Weights of a small image classifier.
Training: muon at rate 0.005, batches of 256.
Data: trained on drawings of small networks of dots and links, 33.3 epochs.
Rows from block 3 of a small image classifier, named by matrix and row number. Rows with one number belong to one channel. Each number is 128 + 24 x the weight over its row's rms, rounded and kept within 0 to 255. All counts start at 0.
Before each channel's rows are labels from the 100 images, of 14848, where the channel reaches its highest value: "place" is the part of the image that holds the peak. Only what is clearly more common there than usual is listed. The data: drawings of small networks of dots and links.
# convs0: expand 3x3 conv, stride 2 (model.blocks.3.convs.0.weight, 96x24x3x3, each kernel summed), inputs 0-23
# convs1: project pointwise conv (model.blocks.3.convs.1.weight, 48x96x1x1, transposed), outputs 0-47

place: middle right
convs0.62 [100 111 151 112 148 162 144  86 163 188 100 106 136 137 134 114 127 106 145 138 117 122 156 131]
convs1.62 [115 128 114 129 166 107 123 170 147 127 118 154 168 107 129 114 179 106 133  47 115 106 131 133 124 160 105 113 146 151 126 116 145 176 141 145 108  92 115 149 118 105 142 120 137 104 133 122]

place: centre
convs0.68 [106 114 141 133 126 131 157 137 118 133 182 140 129 106 118 102  91 149 141 133 106 131 183 173]
convs1.68 [150 165 106 106 152 118  85 142 162 131 145 148 114 118 131 117 126 127 148 148  90 133  93 134  77 156 115 121 125 157 138 117 132  72 102 186  94 111 138 119 139 134 117 125 121 131 174 106]

place: centre
convs0.13 [125 130 139 119  93 106 124 117 142 151  95 122 145 116 136  83  97  84 141 159 164 126 168 148]
convs1.13 [124 132 143  92 151 105 137 169 126 124 112 163 140  84 141 158 132 114  72 168 129 134 124  95 133 176 145 141 127 107 131 132 161 125 124 121 142  85 126 121 165 136 151 135 164  83 117 103]

place: top centre
convs0.42 [161 121 113  79 110 107 122  97 156 112 132 102 124 112 138 141  88  94 118  82 128 146 155 120]
convs1.42 [119 128 104 125 119 109 118 156 134 136 109 111 136 150 125 132 105 170 162 166  78 116 127 131 106 100 100 137 157 149 151 100 106  99  79 122  90 112 120 113 131 156 144  85  79 116 154 137]

place: middle left
convs0.95 [153 107 134 140 126 102 135 172 126  71 121 141 103 110 111 154 109  94 112 108  99  91 132 121]
convs1.95 [162 142 123 131 151 192 131 148 115 104 147 120 137 106 148 183 138  96 157 165 109 147 174 149 115  98 141 109 140 106 105 132 115 162 155 128 124 146 139 137 156 152 128 160 153 154 145 128]

place: bottom centre
convs0.58 [134 129 123 109 151 141 126 113 177 166 165 135 141 102 166 167 123 145 149 119 123 135 160  88]
convs1.58 [121 124 123 147 154 105 123 135 134 138 153 110 110 146 120 125 113 143 115 123 124 151 124 103  78 118 128 101 150 111 136 131 132 169  91 183  72 111 135  92 151 125 117 136 140 108  52 143]

place: middle right
convs0.38 [113 123 156 141 116 151 149 129  92 196 130 128 162 138 126  88 134 125 148 156 128 114 150 157]
convs1.38 [121 110 130 133 119 114 121 163 180 115 142 151 131 131 117 119 132  94  98 124 130  90 137 144 111 122 100  89 120 143 108 153 136  89 166 170  88  97 168 124 169 107 146 108 153 161 129 106]

place: centre
convs0.54 [143 155 138  99  87 160 122 115 116 103  96  96 152 142  92  89 133 131 139 151 165 147 122 144]
convs1.54 [127 107 135 136 164 178 136 171 164  79 156  89 125 179 130 135  97 150 113 137 145 147 148 142 114 144 149 130 154  86 134 154 140 157 123 108 128 132 141 138 115 167 126  83 135 126 133 140]

place: bottom right
convs0.83 [166 127 136  92  84 187 125 102 127 103 123 117 119 115 140 128 110 114 143 179 136 139 140 140]
convs1.83 [168 107 138 130 115 125 149 139 121 103 152 118 148 123 130  83 132 165 113 120  83 147 152 124 125  88 151  99  91 124 133 144  87 150 126 144 111 141 142 108 113 108 171 110 101 173 171 100]

place: top centre; bottom centre
convs0.50 [139 137  96 102 150 149 110  85 128 140 170 145 141 123 160 120 144  95 163 115 121 158 115 166]
convs1.50 [138 142 110 126 152 103 135 135 120 145 120 187 121 156 159 121 142 137 200 125 102 144  90 178  99 111 104 116 160 123 143 135 114 148 130 116 135 129 162  95 150 142 162  92 142 130 122 132]

place: middle right
convs0.91 [122 120 126 100 122 104 166 133 143 108  98 115 103 119  91 101 170 142 105 111 123 135 180 154]
convs1.91 [ 61 127 133 129  83 132 148 137 123 133 156 103 153  95 174 155 150 135 104  68 137 123 110 145 101 137 122 120 105 169 152 131  87 132 122 139 133  85 154 129 125 124 109 132 124 109 141 115]

place: top right
convs0.23 [135 102 145 119  94  81 118 124 154 121 134 100 118  93 131 113 117  90 183 163 127 115 133 130]
convs1.23 [139 125 129 130 162 162 111 120 128 110 107 175 142 131  95 111 122  96  96 107 103 155 120  87 100 145 120 114 147 142 100 101 143 191 139 128 159 143 117 168 121 104 107 125 131  81 131 101]

place: middle left
convs0.56 [127 161 165 121 118 136  57 106 121 127  99 132  94 154 159  97 144 117 130 148 121 127 140 123]
convs1.56 [141 109  81 135 140 144 152  99 131 150 117 151 126 151 115 134 153 156 161 104  76 118 128 114 164 139 137 118 148 101 123 177 118  87 121 144 162  86 117 111 139 132 145 101 147 157 143 173]

place: bottom centre; top centre
convs0.48 [125 130 137  98  69  92 124 160 131 138 114 117 109 148 128 108  94 145 119 128 122 107  69 136]
convs1.48 [162 144 139 149 158  98 194 151 125 148 123 160 108 135  90  99 122 105 113 105 121 110 154 152 162 148 122 146 140 151 127 112 172 116 109 115 160 120 164 101 135 129 102 144  96 122 110 157]

place: centre
convs0.31 [127 151 113  85 151  96 126  91 145  96 154  93 123 110 134 117  86 129  93 119  95 140 136 141]
convs1.31 [119 143 135 115 155 145 124 178 126 124 127 138 150  68 144  94 126 139 133 115  97 119  93  97 115  98  99 113 133 125 180  94 123  87 117 164 118 105 100 121 147 151 147 132 133 105 156 164]

place: top left
convs0.32 [136 148 132 120 110 126 126 131 137  86 158  97 129 120 113  95  70 174 151 114 131 165 112 127]
convs1.32 [125 161 118 122 117 130 154 143 140  91  88 143 158 116 164 134  93 149 161 114 105 116 180 146 147 156  88 113 154 168 114 134 138 152 140 157 135 139 102  83 151 160 132 140 160 121 140 123]

place: top centre
convs0.65 [155  92 144 111 120  94 150 137 113  77 122 148 110 127 116 143  72 106 116 107 119 132  95 117]
convs1.65 [155 109 151 160 156 127 147 155 124 132  97 145 117  90  98 144  98 161 142 107  92 117 121 117 114 129 165  90 145 137  90 117 133  87 135 154 123 141 161 119 186 163 110 140 156 138 134 138]

place: centre
convs0.46 [128 172 133 104 140 139 106  96 129 153  91 111 136  75 126  92 167 131 147 141 135  99 124 142]
convs1.46 [140 139 143 129 137 153 142 131 160 111 113 153 118 134 148 139 133 137 160 139  82 142 141  68 161 135 109 131 136 104 132 134 136 118 152 115 151 108 178  77 167 134 123  74 168 108 118 144]

place: top right
convs0.39 [157 134 126 108 170 168 148  86 167 148 142 111 111 115 111  88 125 132 165 123 131 151 115 140]
convs1.39 [139 104 136 118 103 100 117 114 123 139 131 169 183  85 135 102 118 121 163 128 104 125 152 154 153 147 134  92 152 171 119 102 142 160 170 178  84 135 104 111 137 137 145 129 123 127 130 124]

place: centre
convs0.75 [146 144 140  96  87 111 123 114 125 140  91  83 140  95 146 118 110  90 149 167 146 117 144 148]
convs1.75 [151 132 105 156 149 123 130 130  94  99  88 146 183 116 112 138 138 102 117 190  97 139 116 112 167 171 124 114 139 134 119 135 103 115 114 155 115 120 135 146 153 125 155  97 132  89 164 112]

place: centre
convs0.53 [169  96 123  97 151 166 116  97 105 101 108 160 115 116 117 114 141 114 125 150 172 101 140 118]
convs1.53 [127 124 146 135  55  94 132 107 167 149  85 124 119 140 121 136  99 111 137  94 133 145 163 118 120 166 106 141  86 137 131 157 124 149  81 115 109 147 151 124 125 129 153 112 125  85 131 148]

place: centre
convs0.16 [137 161 132  83 154 114  84 121 124 111  87 119 126 126 131  81 114 121 156  83 131 137 137 114]
convs1.16 [118 180 136 114 143 123 139 180 129 146 163 142 131 121 150 117  98 120 173 153 108 138 170 148 136 130 123 121  82 154 115 111 100 109 115 150 128 121 135 112 133 120 141  92  68 160 108 152]

place: centre
convs0.90 [ 90 158  99  90 129 117 102 114 124 186 138 122 128 122 111  83 115 120 147 122 141 135 125 167]
convs1.90 [162 147  86 137 171 121 141 131 116 144 150 155 126 125  96 148 153 117 187 126 142 102 123 207 143 122 129 105 135 143 132 132 165 122 152 157 122 119 120  98 125 134 158  95  99 131 133 122]

place: bottom centre
convs0.14 [ 93 148 157  87  94 153 143 135 110 125 174 149 150 149 101 103  99 140 120 153 114 132 146 112]
convs1.14 [128 142 141  94 174 103 113 153 105 111 123 121 163 156 134 148 123  90 121 142 165 144 174 129 142 135 118 145  81  94 128  76 136 102  83 138  90 118 104 103 118 135 113 112 120 130 104 140]